From a checkpoint of a small image classifier: 7.72M parameters, 48750 training examples.
Rows from block 7, named by matrix and row number. Rows with one number belong to one attention dimension. Each number is 500 + 50 x the weight over its row's rms, rounded and kept within 0 to 999. All counts start at 0. Numbers have three digits each. After the name is the row's rms in percent of the matrix's.
# v: attention value (model.blocks.7.attn.v.weight, 240x256), inputs 96-127
# proj: attention output (model.blocks.7.attn.proj.weight, 256x240, transposed), outputs 96-127
v.84 108:548522461505673501550449506646501500548507513544558528419488548549505509498465558501390442496498
v.85 116:518588530480494505490497543498500478500501524346571592515486546501474552496591412452529682500523
v.86 106:433490592504439389457437513421476478497380478507537546508526501480513490501521398559520548468493
v.87 112:486561446527557553591511469494499500500551502409531507484495495522509512512389550469392461503438
v.88 106:494512427529589433594600510482508516531518505504494472443509480547545500542410567576496405476432
v.89 108:497547527542449495487529564440498515500551522293536498528525500487461499499516431414570661522530
v.90 082:489615536490539496493438492404410453492370534542478501505501497500530422600498481515531428508492
v.91 079:475538537501505508504511567435533563532508513440534551499502503501493499499602498503520601506499
v.92 108:511510441563540499507496584457486472495610490496514496481513499447483472480443536506573537524506
v.93 101:485568527497603501527500494473476476533509506417569500506526515481493611531445480370472495500476
v.94 118:459453521492511567593467433584540502476540519491614422508498538552509510496515558469455424516494
v.95 103:498499500473445516506521493536519498414462497367591475507496500508494517540466473465585571499486
v.96 094:501574498467421417458422458495497492451549418530541496514480562393584513490654368519511400504501
v.97 102:422520471470502398517478506542501523599429458545568500470539511499592429507454482490633395510456
v.98 091:527507500508500484470490458532486499540560417491502495510487664490517411478496492517507454470501
v.99 097:555502503459571469479587456523498490523489474569537490480501626525583510462463567504588514469526
v.100 123:507487535512576598493489481465488498520585506414501445494473500506470439485565459513480514507444
v.101 073:507480500499400597533499520505592506546531619511506516491496509443436499482722483466490589536497
v.102 115:444584510506555416563501539375488499545522490477604497624504478574507431460470545477601395544500
v.103 110:527494441514452487547550500504508508392519421529450519563481564499546502472478511450509473495586
v.104 096:464523497602515511577486567419573501377501615529510511514502361496499520581504499487450507548488
v.105 129:520398497482457483507516525514523503642539500409494514468515612520382489431490579501403503475603
v.106 106:501460479465469450505498481571497500721484390421527496416549606500495332455461481501500428490535
v.107 086:511482505376431454400530431639497501596432452516475485430499488504517501518472499507589507461501
v.108 106:500518495475472451511442520553504503526431465563571544492556497500504505510471466491529447525458
v.109 135:514486454601505572505497414547480501562508441496492495434505500459539325573357432498462452483452
v.110 110:506482522439438498397460392569499499409457492490354496551507485449522529565518480486573606497498
v.111 116:480529495493425414562498490435505495387496457514506504607480506465508510427641502466516464443634
v.112 104:508494508472446509497495488568525500523476528413504501450599487437375517500516450526497534501501
v.113 127:575501485497559432525508558497484501583485467556613518469538684508492503434412504509469380506506
v.114 079:526453505465425520435652481708507506561483494510427491391523568472463504480367526500656504478526
v.115 103:519483507424493480479502545557514501582494502499585535395529619509432561490617504574481498492487
v.116 115:470447494516494563532501525480517499502504569372489492500506337504451432554506522495456559505507
v.117 101:517482499470543489488567404517427478585456497500488465398507494499521474472341507503556461454500
v.118 096:495468538471512385417478508591455499617455486497488497471546592505531498498377498531604519500477
v.119 090:531556508448511396460500435508476500524484396559506500482497633520605506487431505468603459499494
v.120 093:500512504577495553568520441468509500347507496523439501577504558500442528491501509487512577490520
v.121 133:459492440541467498546620485560509501432417505557407500489503403460567509536370498488455475441560
v.122 109:453577493500496501515469453396476496513574401477529473564395474492561352480526422452513362512497
v.123 087:481507491566463512583492497432504500484600507458516504546494461480392491497631478512337493504528
v.124 101:512496535431419451492538445655509500596469438505481500482586658499486538434435510497568500476523
v.125 146:549517493542528517471480498555499502489520479593505528472493598484538522509529441532465478506418
v.126 123:501487500527504599464480452558452498607494511441434463447510444440512380570428439521504532493389
v.127 113:504457497552600613502502534525501501598557615439498493413510490529427467539429517546391568501463
v.128 101:628412497502500583545458484497488503341546372454479499522394493505503447461562409523459477502479
v.129 109:445515497528499501465474506508511518533491524493508502502512361552570400617444529463521519517493
v.130 094:510524499499480533548510504475530503356481515515494528508507393505467615578549544498436511500483
v.131 112:476486522431442498411455496649510501530435485490476501493530495510541493594444499496619564530392
v.132 104:542486451496508447499520509598495502513441473575552538377578689502561540509406492583478445485502
v.133 121:441513504468502500503500486496510500431478509521471491606503313532558494552436499488574496533470
v.134 109:476500521395417505439492493584515503668490526440509492430541466474472442516515492489648516518418
v.135 096:565505487481502546517580418511500501470501384609500486489473545500560489493486497504635481499492
v.136 114:553486552476573532510534516509543504421555504499485477557467523573490576454495594488569558567489
v.137 115:562469528422509499509528544502522490427476528555528515444517668503501654423560504534569476535464
v.138 098:526519507500496507451482463524493499499515460493417495550493583475519507477498482501553526510498
v.139 097:502585489577508520515418507444487501518559486568578498554462482499547461507505411482487438560446
v.140 122:572487491492529512537516396500463500625556434498538474454499627499496364452441469498509468487497
v.141 115:556511494491604500597516498429500500556579458500635499504497643541471477406500510498492418520490
v.142 122:512473464459472454419555502596516510615483503500488517392549533515493506514427661497515533471569
v.143 102:501502502495506438444468495537458496575501448556525498498502651497566501474499436501596482511477
v.144 120:548577478506477550503525531466406510668481458458522489480500503474509492445572503539566452346539
v.145 110:499559502544484548502528518479471499513509495489499486496465504454507490496643506498536440328495
v.146 103:423460505537377448532506464517546501423519465560472509498503422498484519552502534594462456491478
v.147 109:489478487509435479504518588567486500470468500543564484535390461526519568509463587457504381523500
v.148 106:484486531562496341463521631533472497492402570612499508511502568494475603454527538458523499491495
v.149 097:532499470465548544474478532497426500556414518487562499482507591607476584504500500439504500570518
v.150 102:524525429435573614501515444483432498667497497342492483484520588570507413429496509582501524469520
v.151 077:489453502484527472484543484555504480287427493454517504507471494502484536509492513457492422556506
v.152 094:439512409551472510526646582562494509622527494494452482541506491510569505381482650548505501395512
v.153 106:504485496489517538490490417535512466269459511445499511494438482476501584567529472433470394568475
v.154 119:543547487414499457500398556481523523477539531545596492461496492494489500516496493493500374504568
v.155 089:464514528497594529493503510462438500495375487487488499447512579549410688607571438468493495491469
v.156 117:528504496454536643500520508469499500505523511416465491426511517507489510542492495478484546504500
v.157 102:457486555500599468497529521492516491420470569486490502502556563507433556510511497420519560489493
v.158 102:490499538501444492484422658452450547455586604595591496492492486520441562470536511404509540669514
v.159 098:485509464431496483522492489484486501522405515523515469577488501501482350383553507552571499499573
v.160 120:433484520533447423511510498561556500476498469610504527534508497454503532601502498579501467421430
v.161 104:499483574482443429493418489456504531472525505552519535482551479515424544529513501523524566630502
v.162 102:494489484502376489499481423493508500504640490558487503526497422433501385464505468521497466495503
v.163 091:501567497440463513509479492514517501621586485529613489503469505440498422477546419598477484455489
v.164 106:601584501416453583473448492499500501518635516495543447472412485431523451501574335462499419498499
v.165 104:470473606562497410512477464450496501434447494555498510566486479493469436411524512492505610559509
proj.84 108:463487481594484498528523499496443506545501503570511507481499485500480528539428503635565494451518
proj.85 119:600491436491442496454476469497502499500503450525473399423492518494475508419481491549499523481453
proj.86 111:521467521439491536442455499538526495467517423486493453500537501555525448500461574490501437513567
proj.87 112:520515519571509382501491506521500488511454406617538500503465536496418466546418500661500430437703
proj.88 105:472467511489503452509523501512492495458493448509573546507496541506479505552455547608473432538575
proj.89 106:573493520431461438449488496458519463491470455519499448474484539433444501419497460565409529488408
proj.90 080:563525488504490474485520468525481486407480496486539502426552575498566504518486529492499511505539
proj.91 074:511473462452454502465431470499561489507529430488487486496496512427584462483599491444498534532438
proj.92 111:508493593468491427492516502453490512514481504563532481478505461496437501509390506653475487500513
proj.93 103:567659453463504441479497486558528449493462427609503516460525544482473427497503502522563498481627
proj.94 122:422606379585571500483461483480548489506502497510451550508491439433491496500593503431533501455523
proj.95 103:584538514558538512478540500551498464526527467489497421492448534529361500436494514558433508454480
proj.96 092:494526503453574504502554440498491519514472545492498414498420422525490518541427578536317491518514
proj.97 098:513489475562474418482526436435571506452614521446477522513486560407504561485436533466424525501428
proj.98 089:498485507446505497507573451490575505405507619472433508541504398531480485539427487402508494510520
proj.99 096:507494425482539535550506504532570470473477494455455636513521488553424509455673489429468450405606
proj.100 127:399373513499502518532495490493493440474504513578516504564504466557525555554431455487597587502552
proj.101 074:466554586555536530494487444434384551537442495527471427492496532514550576568486516652438479552490
proj.102 113:533485503503495505492514442533568499529536569397543567439542642485474494502393494456530489429424
proj.103 111:607622555435497566487447452529493551509444585395502500453498498496456493550526527432438501497491
proj.104 097:525509556516469541439448470540456535570514432498561454334482627428537503513501578537500491485424
proj.105 129:547616584524486439468574515483458498496473536535450501494570495493494471475476443574504453521491
proj.106 106:519530500498488343463609537391532494409554565489393501587536434489479505479402491481515517532461
proj.107 086:483472399494508392501512520436546477444539531498439545635516468497483510461560470467438522511517
proj.108 106:522568500501438422438576491403511524501522515441431480468486502414515510472468515502427496532429
proj.109 138:507440406492467476427504459446575481401615502466407529533524451482504525503476522374575573546421
proj.110 110:498452473429530444500478460523496508590506519507505459608456470516500460485524494500434488491497
proj.111 115:571639556454626535510482514525501506539424512452567443471471485540458419509458558515409428464508
proj.112 099:504514500488476372438626563366436481510475500586443434490514458504573507497422480636489493563484
proj.113 124:512603507494432471481579583491542501377491530443464537485510420498453500490486491459513496523505
proj.114 075:541472456481520455471534489403492494492463605506346575515568500545499495490562449471442510499518
proj.115 100:454551485534468468503652534394475473459464484551381448522495423504514518472492496618453494521591
proj.116 117:500478479518503487448502505482411461570511455549528454469553620462532530493461511592568501463432
proj.117 099:509478417497506485509502583529597436410567503488500625589538491524453499466538426383559531477503
proj.118 098:499493508510481402575542509492594509448571536498462522646473424507482446477503411451496506512518
proj.119 090:503492496505512543575467438538655506491523525407495619564483462495409487492594493353462493493522
proj.120 092:523487558459541571516418490572490503543441516513550502455503443597498403533546490486521460456513
proj.121 135:569535497487495468405383574543499563470550500477517499451496498478491436494560525475519504521441
proj.122 104:504486503491540507499495439486517506494547608394533497516495517500475555565356537400509569498416
proj.123 083:498510513497512516461572500484403498502370485568499389438551500505548492516351538620523485561487
proj.124 106:505492516497502427511517542441517500491488577539439577606519396540481466486510435494433458551518
proj.125 149:469514494478458533494534464485516518402463498461401495490423421501514522521520546463460551548548
proj.126 126:435341430511503418515502495430521458443596475598482502636496483500549523489465500482568561557476
proj.127 116:445437493535430456485524565491478488436509441589483503504562504502543530485497440497630512505503
proj.128 100:431496446415547548489490500439458518502451569504552447501517445586501617567477534493552603493504
proj.129 110:513504501514454503480476400501506511503588499454483487476487685304514544500499532470482509484392
proj.130 094:500505470502500531457472502502451491585463406505502463372495570474530516496580563571482465499489
proj.131 111:491469487519443406498498424409494510516587523509471492582449547390523539490507500501429549498453
proj.132 099:523554480503449454506568562503548504386501490498380534495502354499479449424562502448454491511545
proj.133 118:518418483506498476439436412499490532593572524438576495478499680422517551506490512494470542469378
proj.134 111:482452471585485423487549423344485498500549516550446489563501598442546574499452492567432536517450
proj.135 092:504411420500573566500488435490546498490484512455463585500518499568462538496641515420438498476521
proj.136 113:479460500491493559502464471491446520568396547504555594481547573556491587514597456506492508441559
proj.137 117:492494500563521565564500504500472499557429474537507541464494470598501496468589496527415479448604
proj.138 097:499478564441503492546491473513503517498490579501500506607501390572488431527504446425502500526515
proj.139 089:497504505493496537470486440500506535453521514395498491481488510495497562559409537443510565536453
proj.140 125:503431433500515500515521488486567436434532522492455610577594429568463531487496496382536509499487
proj.141 120:500480501503495513501574504478524475460468516479500582489568474559471546503470488466541493503511
proj.142 120:555551474524464491502530472503529477494491495493374552496543537434479473445608487509428408496501
proj.143 102:496516555479502492557527489506593518431519576477451504606437395519482463512474470423469501524526
proj.144 119:448406492532523447553567375520559494470504498509510532591503511563509512485432509502469499509537
proj.145 106:500471350498535503492587454519512465510475500612536579508491470486491489515490496505493478560584
proj.146 104:548514408431564594402507501479452501535523617427527539415598515524525461505464495523534544532470
proj.147 111:576541505506505605484432441511450498561425482484514501393514570503518415509507508558505542483492
proj.148 108:492531630497498585552468507519539553593444397523503507417451501400556399510591509471501436524492
proj.149 100:502510640537476448564508457502500501490506373520489365558416504485556486430519525509395496476478
proj.150 104:501426530539499280530527509514484432408503497517479414652426493548496545499480512511358474506523
proj.151 074:592614451496523558437515520545469507580412486584522501451504545485524494492515521504494570520452
proj.152 092:518414546502487465489370496490483485481473517442514491500436510604424430633504497505429463547577
proj.153 103:664522455509522535416500523500405523528394487615506466500551474501497470469479500607522569511483
proj.154 119:492559381521499516497523411496484399442507490491506539458512525504514526490522524481509535450459
proj.155 088:483482559520489497509552498536529511585547374622502386505505444455634435359499499516507479500519
proj.156 119:497416471581421453458503499468488472406554444530524481570480409496427510526503398584484470492610
proj.157 102:437509503457433553499494540563515474545569463568498458447414366354467497513614444494523449570499
proj.158 101:474526497512329507498495499455497502539439477451478467380489470381572469511504493578479485452477
proj.159 099:467486454527507496529484516536507420478433528448503531497479504493463525566500573493462499532383
proj.160 120:502521532424595704501503485499501614583550566432509550434559521515518466438500500504557515523490
proj.161 108:493587506491509504510598502492527590507538558455500510486545509406644515417479495449505501493403
proj.162 102:511492323459540521496543496457496497510485671383493572496538542542496499515456528515523516505428
proj.163 088:439445497498494554494506481482486499393541550369504539527570487635459529491512500552491512503501
proj.164 104:481493372506503488489543426412464449458453529487486506548562515596458558480412512586500606388459
proj.165 105:461558494461509505505494680568538529515449546499495546450527473385509517534510539368556475573491